Weights of a small image captioner: encoder patch size [4, 4], decoder activation gelu.
Rows from block 8 of the image encoder, named by matrix and row number. Rows with one number belong to one neuron. Each number is 128 + 24 x the weight over its row's rms, rounded and kept within 0 to 255. All counts start at 0. Numbers have three digits each. After the name is the row's rms in percent of the matrix's.
# gate: MLP gate (encoder.blocks.8.mlp.gate.weight, 576x192), inputs 128-191
# fc1: MLP up (encoder.blocks.8.mlp.fc1.weight, 576x192), inputs 128-191
# fc2: MLP down (encoder.blocks.8.mlp.fc2.weight, 192x576, transposed), outputs 128-191
gate.398 104:034121156127126150100121133136160068115115140131088126137081146110143114103095130155112102107161099146124114146102121154117118139131109116106114135099115117107132090148131105143162153128088133
fc1.398 100:094159141142097149122126108131154134114136126129116117102123119102166112112126136150109133085200138149143088107140116130093130170145124122172133103089119088169138119105112129134127060137144112
fc2.398 096:177107118106126118113139070110138145147106121099124152134142139118128101132129105136161104160141102139109103131081148126098132130160115141106126112114099091103100117103130162143081098120104107
gate.399 096:141156117153142124125080190153150118148090163141144141119146130140183113169082194139146141090116110117139139144154143159154151129136109114128170092127100116126113140121120139130158149084093152
fc1.399 101:098113101097111152142131092110156124148173128138137130120118140146105140083163091098134179155135099150120107080141126118132126100123133124105090154091159109128167139114122095124082118175167085
fc2.399 095:126140118137165125126128128156120114129082165162117111101163141139158111139119166147135095154126100118129133193093147167130094147148131134129136164150131114164114107142145194121121100120096171
gate.400 097:070081147102159088119127132124135135112080106127123173143126131155137132135104148153124147102098130152143122094118131112110101142097137123148103133105149129165142110114135141130101137084156125
fc1.400 102:108104109113143133097169108102110102157140116143151154130086112124148138119178119077120123093118091134133087101158098128133139125060141119123135133121122115126131103116112114088118086143165096
fc2.400 103:120154148112111138107131092113138101123168117092113104131126121088128145110104123096138081142180139147093153138119097128099144110128125140138116111149133111095154115155123137142110139096168155
gate.401 100:128125124111157154145146152153112149118079159077124121135098113100151111171131133099127151165117128076131148194136113145134091168140145123107095137116140115122151107151141158104124138111119119
fc1.401 101:150166134120114112121093138139148122146157136119124112158102109139139155092173099145131149124118136146110168106153097129116121125156090110114152114066120104160149129100071118145129105181115116
fc2.401 096:113161137158123107118094094147085162150146116115105079127159111147125127087101156107139152144164130120159131127146131138105114142116144124140104114151155124074134141128132125091124138152121169
gate.402 102:111126153107141131122120162142145111107105157135123181131136121129150133128095102080129095149133107105080115144139094107126123096117132122098168121157111152143090113144165116146135112135155152
fc1.402 101:111136089100141104135109138141125140084120159083171171103150137123176152121104145097067130108128132104072123132155134090140149114117118092090121130102124169112137119161132125171151126093133126
fc2.402 105:116133137122129132112157089129099160150126133092129099092113154134151151114131084118109116151132162148124101153134154177129135098113124126092109125141102129113133136166141099127135145133104122
gate.403 103:107187098124140080146117123079115149117142175152122149153120107112107099156148116114093154158117102170127107154120152115150151179147129092119126091116132144134106129137108108133135125145099169
fc1.403 104:171143088155078205095155152089109157157117100115160146101165127140109097100115156111186149126145097079101142136148121125119134129102148142098152113121113111111121150137136174166141152143166136
fc2.403 104:136085106115143107141137130147087176151073094150110091105139147106164120133097157151180149134151116111096132176134120160095105139151118119126115139103108139120159121135131145113108086139161107
gate.404 092:149140124127108107153155153123135120145151127070109121124130137187126127146128139113157147137133090097131144111107089102104108108115133140161126133139118149119134130158139147136124120121096142
fc1.404 110:128172140163110091153112154088130139149159160117115141109097134147139155137113186126104132132128115136116162088142169064114126123115122173148112157117138168143131143152121121120091155123166165
fc2.404 102:179068155150093098099172155094147120102121096113141093128102112140105081130138163170124118135135132133139146169108114135129117144111109137101124106116167143185129183110117132135131122119123108
gate.405 096:155121121104106106130134124111064106141170144145137143128121093161110114129120135095130180108135104107115136134130118121147118107088123140075134145159137160117141121105136109128137150105141135
fc1.405 106:105098107135138148143154096149169195136117123120108097113139141085148134148116116143142093128136154156170114152124124151098139134169127136129139098102135091114141126150114164131116086147140132
fc2.405 092:131145106173138142148134186155110117120102141114124125142098111124117095132148149135116122130147149152142145159126121122134139111113121136120097132155143199136139142109152133132119120153159128
gate.406 098:108098177114140121107125130132150150102141120152093128149154096170077117125098131148142113080128138127147128143158183106188099118108133128122088167143119130153146143146113108137120134091137113
fc1.406 096:140129135126122120105121096107149161117142104170106117133146115105123106122096138123145119141125160115122136132147159099189122111133110105092094120131122122133156142119118099153124120071178120
fc2.406 099:142109090127163138122165100148136134119132099113123126123124165155139152085130152108138164127129147133149120119109149160135098130193131181162125143121107095128107122104124109117117109159110135
gate.407 106:140104145140157155089074137097117094171118176159112159145143093096163117114138146105137161089150137123121149148121113088106149137136113123153108121140158151132130111198183171169108126158111109
fc1.407 106:142131115135153147127110150086175121108124119140178147106164140137127155130107107162139118118146123114156136134156127120124112124078153170096159121152128165077103109139087169071152119151125145
fc2.407 109:110164089132116145167125133121124112108146139134136121115134148114064133143125113115136099106147124153137122120106161125146100123167091148129148129170139127135098126078115101117140166106168124
gate.408 107:153116170128139134104134117144130126152119127138106138147125154108096137141145099150157142120135128114147119121130118132076114134184106115095117132150125126155186179164116148091174115116116115
fc1.408 096:125119183160106121129137137149129161156100150145104143092147110160122135142164123168116132155134130118084113110128120125131103161106116160104088105059098109162146158124092134121128103125115126
fc2.408 089:112139146094151136072138135113131138106127112102116103081181145148167083125113146149127160144142113161161121146126111092176148162136120102096143141098163135158130152130133135100116135156119139
gate.409 105:138118134157098138138121135138099139088099093122107107104149088108099130084107140076151148090135145133172148142060126160136103121135139134162122123115170157105140131122130091113139133142146162
fc1.409 097:130137093117135108132117186148104097125128122144120176128118096131148107154125148145130139128099134139135132109117149134127115066137135145127159176170096123150133110105132142149133113108118130
fc2.409 101:139089131143116174128114147144146157160151132130142118090071062166123104114163103107131117136103102096117133117127121140176129113129142099179121179134145125099144148126120135134164138130107121
gate.410 097:167130109153064099135126153158100105167166168109154153138115078139163161127130132121132134156146116135126136161107108131111148171166137171169148150127105135141095103103156113146118105114132152
fc1.410 100:098139153148119177166137155121134163116130136132113145124128132099151133105092121136091124156113111081145089143143130159100141153120107143113102135116109115116106111130080138116140139144073132
fc2.410 105:136101114142119126122120088135154172159102176092089123173140153111100135128125126116119151132136118135164129089117138155109156112089150076136144144085131174117139093113082115151130135137153086
gate.411 099:136103125144166094143124135131088122119128129098158130122122113124117096174159156176136081102117128142111125196125112148117128167130150105132146115114168183144120109128163142160116117144123094
fc1.411 102:142163120167153138111146110125132113150152083151148093121151128130136151162123141106099167167152116159138116106127142117129131125125170157157129165168119184163153127102153100131111169158124098
fc2.411 098:131140165146112089164134152169128110168149168140112119179125131119131096163116168121113117105136093153090142166090123182136103125128130162135103128087147110095111113106112132174158134102128132
gate.412 096:132130126133122185162151138131163110140110148148128154129088152091143175120147141107136141151125091092104169122120097123092132099106148124164162133127125115108134152142039117154135139135114122
fc1.412 092:118163101133125136146154137130144122112106124133131133120129138088164126131111111119124149121138107103141124133129109142120095122103143082154152145156150147139177155139098146115124159126120130
fc2.412 105:156125111154126082119125107130115126092146128135124158116130100126094067114142164160154128133153131158154125138118145127122125163132142129127124131108107142114130141119143123106144109083091105
gate.413 114:137141167093119106108158146156107081118106161105133142081121143132088123136145117081118134141169159158139120129133113184150133162120116150115145117089105130093124143085108143184104167131122115
fc1.413 102:137140067163115097183101103144128112137119145110149118161131155148090143131134108150146132097146112127135145093168136160146101162141125126116167119127158156138159168116127162113101149183103156
fc2.413 105:143089131147119160132104134129121091133138132074134102128132153122120157129079156160111152123142122158090118115109187126136175132119124101101134163108136118132150137092154143163135137171112149
gate.414 103:082158156125115132127131128116114108172105108092141109134115143136121078137132143106139096112118099103108114149150113094100138087094165153160109144112144129118132101079130119131177149148108141
fc1.414 103:139133111137134120110135177125098133136125119192132124120103112123145126130104125122115122113137169129121105178101127147124156136114111145104136098100146165110141107143167103097135104179160150
fc2.414 097:138125110083097185212098115129127127113102114117124165172159121106096129177089105138137111105145142131102139078139143109110133140147103141073123079130121158125129160127153145114160171103146154
gate.415 101:119134137140143139128141126090114125170124108086124128148138129100137147133114158115125114110096120109102082120125103171154092130126132113132125129098161111147175151090116132169151161126137123
fc1.415 111:133144167135124125115131136100130124132144147096143087187166152139098149096065130123098107143115167112088164123134114136132121145103128114113162148155120155119163130136104129153149163124123124
fc2.415 105:145099110137144130130152097118161127105141135156077124132166104109132136164100169162117103082124126167151152110126132091105133134137080147116156100100167069086091112125120132094094082140113153
gate.416 102:112142134173157118145121174110072153116182163104121099125080064140105141132098116080143181124143128168088139110156159131156144111090155112145125141119148123120150160110097092113120087144120161
fc1.416 099:118120133147060145145160130156128157160120099128081146112114090162106128128129140116131096151144141125134148115136087126118135141144105130134103136093137133139170165128154177168139157114148104
fc2.416 089:169118117125113114114139101130134155133077124153093111109092159130116128110154125117096126151114139137154132149128106158144127132164096123152130146112114144142132143111119132099137120183110162
gate.417 093:156137088101124195124088141106125131170119141063159163144141099108145155112109130142146138092149134113150090147117087139157129149137128133127139150114166144155108140125153121203153137147129119
fc1.417 094:126108158127106115126130151160119106136142108166103100111142155079123112142158149078120105151107116135083170111124118140138102117154092139107114114145098102076132143113139178085125136131138136
fc2.417 100:105128116120091173111114136152098137121157054125110116148124107145121110177130154150105178134098113119113134154152080129147137151126152111132119110155141114131100137125096130122128115099127132
gate.418 104:133158134162116147128127134117139115110133168137111105106144114121090120105143148083124107073141120085142147127149138145107173138071088213134145107157112142129151105147120106168139132093170118
fc1.418 105:121148137124148119109120137176149133135132097153136142151137176125136118131097122134120145095075110101126138115138118130148113097132152091126157179136180113146160175126111100085109138120129160
fc2.418 110:162108176150084148108111113148128128157147116093115119155129145120146170113137096141128108135089103138154108127123173137111205153127111124135096148154137133159137143110129127103111173143104154
gate.419 100:164110124058136126101113115122155100111158138108138126139134106111115123146131162106140115117134121127137162126175149111117107097142078139158082126160137159113152111153124173172117088158077113
fc1.419 104:135132159184123098158132150158083139138126154136130124108121110104147147086121130119150166126104162148175116168125114165122098143126163124143148134150182145136096150117138096133168104113136118
fc2.419 102:116133130139113118127146156088135148111107114152125115163094121120076093121160126136103117149147138135175179109126133173118129131145142149134162123147141132085124149168117175144134124116104125
gate.420 097:136126140131118136131074115150148120083131166100156113097101101124156149170124107139138097136085107097140116133117148095135138082121157130163128130123182119159155125103077142141132115160105132
fc1.420 096:138141140094141104136115136113126109065129105121124153138120095084150124133127103113151168134135161103144108142109156121125167101149126142122158144123158102126144113065139145057120140117078150
fc2.420 102:136133146130135108154158179109081153162147128127159108111164147117093106125159150115131130146143122125128135136103051130124121127124108118100138163156139189139146119098123149182169179125154092
gate.421 099:102132125135116121113131159093171142122153143117183158152140149122132143089137130189132144137118109088135098116092154138119108117130146100118093145151077123106128128144118089130147109097132140
fc1.421 105:114135123098077085132105119112104151128131147125107142108138088139090127146108152144116126127143140126111131146086184097126174102161139117135149134124079110099114137083120079150126132125155112
fc2.421 101:086142124143143138162117133139120127128110127153117195162120109103113141095087126122096136097137130172150148191119104165135115090150163141138131125141120120176098084124122125117133158152122116
gate.422 100:138117132115142087110134154137126152110110144093154152116166148111114150116150133121139140077101131073154152093068132134125125100123143151139102117124102099111112146138131135151123067088128095
fc1.422 103:144112120153116163101127130129112102133135106170101127095078126126165082095117082087103142119113087154090143139155122119116143120142146137140099159074114153124168110138154088160123122177103115
fc2.422 099:148139122108130136092114152078108121116117109120153138114133119146113135127136149103107125157092137068127096146129122127108150133122135095113106157118132159089139116146126144110112113147173142
gate.423 101:146111122161097139103142155118095115138110109133124130150091175124146110117092165093149108153090076127148144119118167107150142142062103110113159135113152162107131106112138120157177126145121102
fc1.423 095:165108170105132126086133099135124136146119109088110112131117159144113108131104131113128136121111096168145142116143135159103163167087143091149116160120113144177109107101153098157142160144165112
fc2.423 091:076147133096108126098124124150118149136126131120151119124165145116151095122163105135142164128116137131150147103152140141103122070123136116168129110124146120147105104161116111148125090122101110
gate.424 092:080133105136088210132124180147127117113120158102141124104133120131131163169140115136151141137134116134081144103142119115118104095121153122149117129102161132154144146116117158166117144108094144
fc1.424 097:092106106140096165136159156164109117129116141095123145129169108136150131187156121167158136148157119127127101152152145149152128084119132159173109130112180127121133163110105162140119105116113124
fc2.424 102:100144156131113111152103092135118149130140094122109140145149118130121163091133111122161142133119128142121115092139123112105089119124146107116142108105108090147088124150152123079118120104155133
gate.425 097:125088164131186152145143155137118173132112143116125148127126070128117153115116168162103116100135127141143156179140085112143097169120094162090156131134158083147085156114126097110120112180120135
fc1.425 089:112118079134132187144137114125159088124148159173127099132130161135116132149111131138159155112141129123138117114129132114102141096139148143169129133124075136105105130153135166132155107169148113
fc2.425 092:106138136098162129140121179095137117119127110133118129101094112113114133121066096110196133143144121145150113105139090143142184132130105136119138088094105110153098135111151147129121102124106121
gate.426 099:127153166159145126117163126149110125129161172130125153113070090163116121144129107166137129144115122114118080144124140118149083113146079108183129101109121134130099089140154147169177115102159120
fc1.426 104:136139177187127119149163155147117138142164150156107150112095106154121087145150100157132122126145137135114098149111134122128109118204078153209133105124117097157100103142147161146160111103161131
fc2.426 112:154118112133138096133100085128110183152134149141132089135113098115146095126093089101115107138126123139118118102115130115160136112154115141140141159105117124080154112119154124126105128089108145
gate.427 099:173182127114094129127112131121137128128138131126110131125142138075160132172107112087137127138134135116145078134174151085141141126125169140114119175115113158117132148104151170108135104103127127
fc1.427 102:141130094106131119119156089145160113113115142114131100151103105163156105143135097117107156131115131111190118140137133095113109136085139126124130082101093182136126143134181137134120092107146139
fc2.427 098:138088147135140121076159103064121097097094139125143154114114112119140142123151100139067148123092151099112124113118120111117128134121133174162109148146119096094146112130124103128101160101126155
gate.428 097:113158157128122090143097144108141112108102089166116117109076119139161126170108095153164138158095149145115123115141132112133198133122140113103146126146173102140129115124107108117185147179120145
fc1.428 108:163161147129116148105125145107087119159113122140130157125174173084148162113148143103118126138114110111118109121115082136170091139134120128118075098126119149112183148127135130097094142171107136
fc2.428 096:085109155096152113164119073148101138115141121136115139122124109139138131098130080100147154097156112137144127162126145148102118163106099122085122141129133113101133125120130109119131123120115133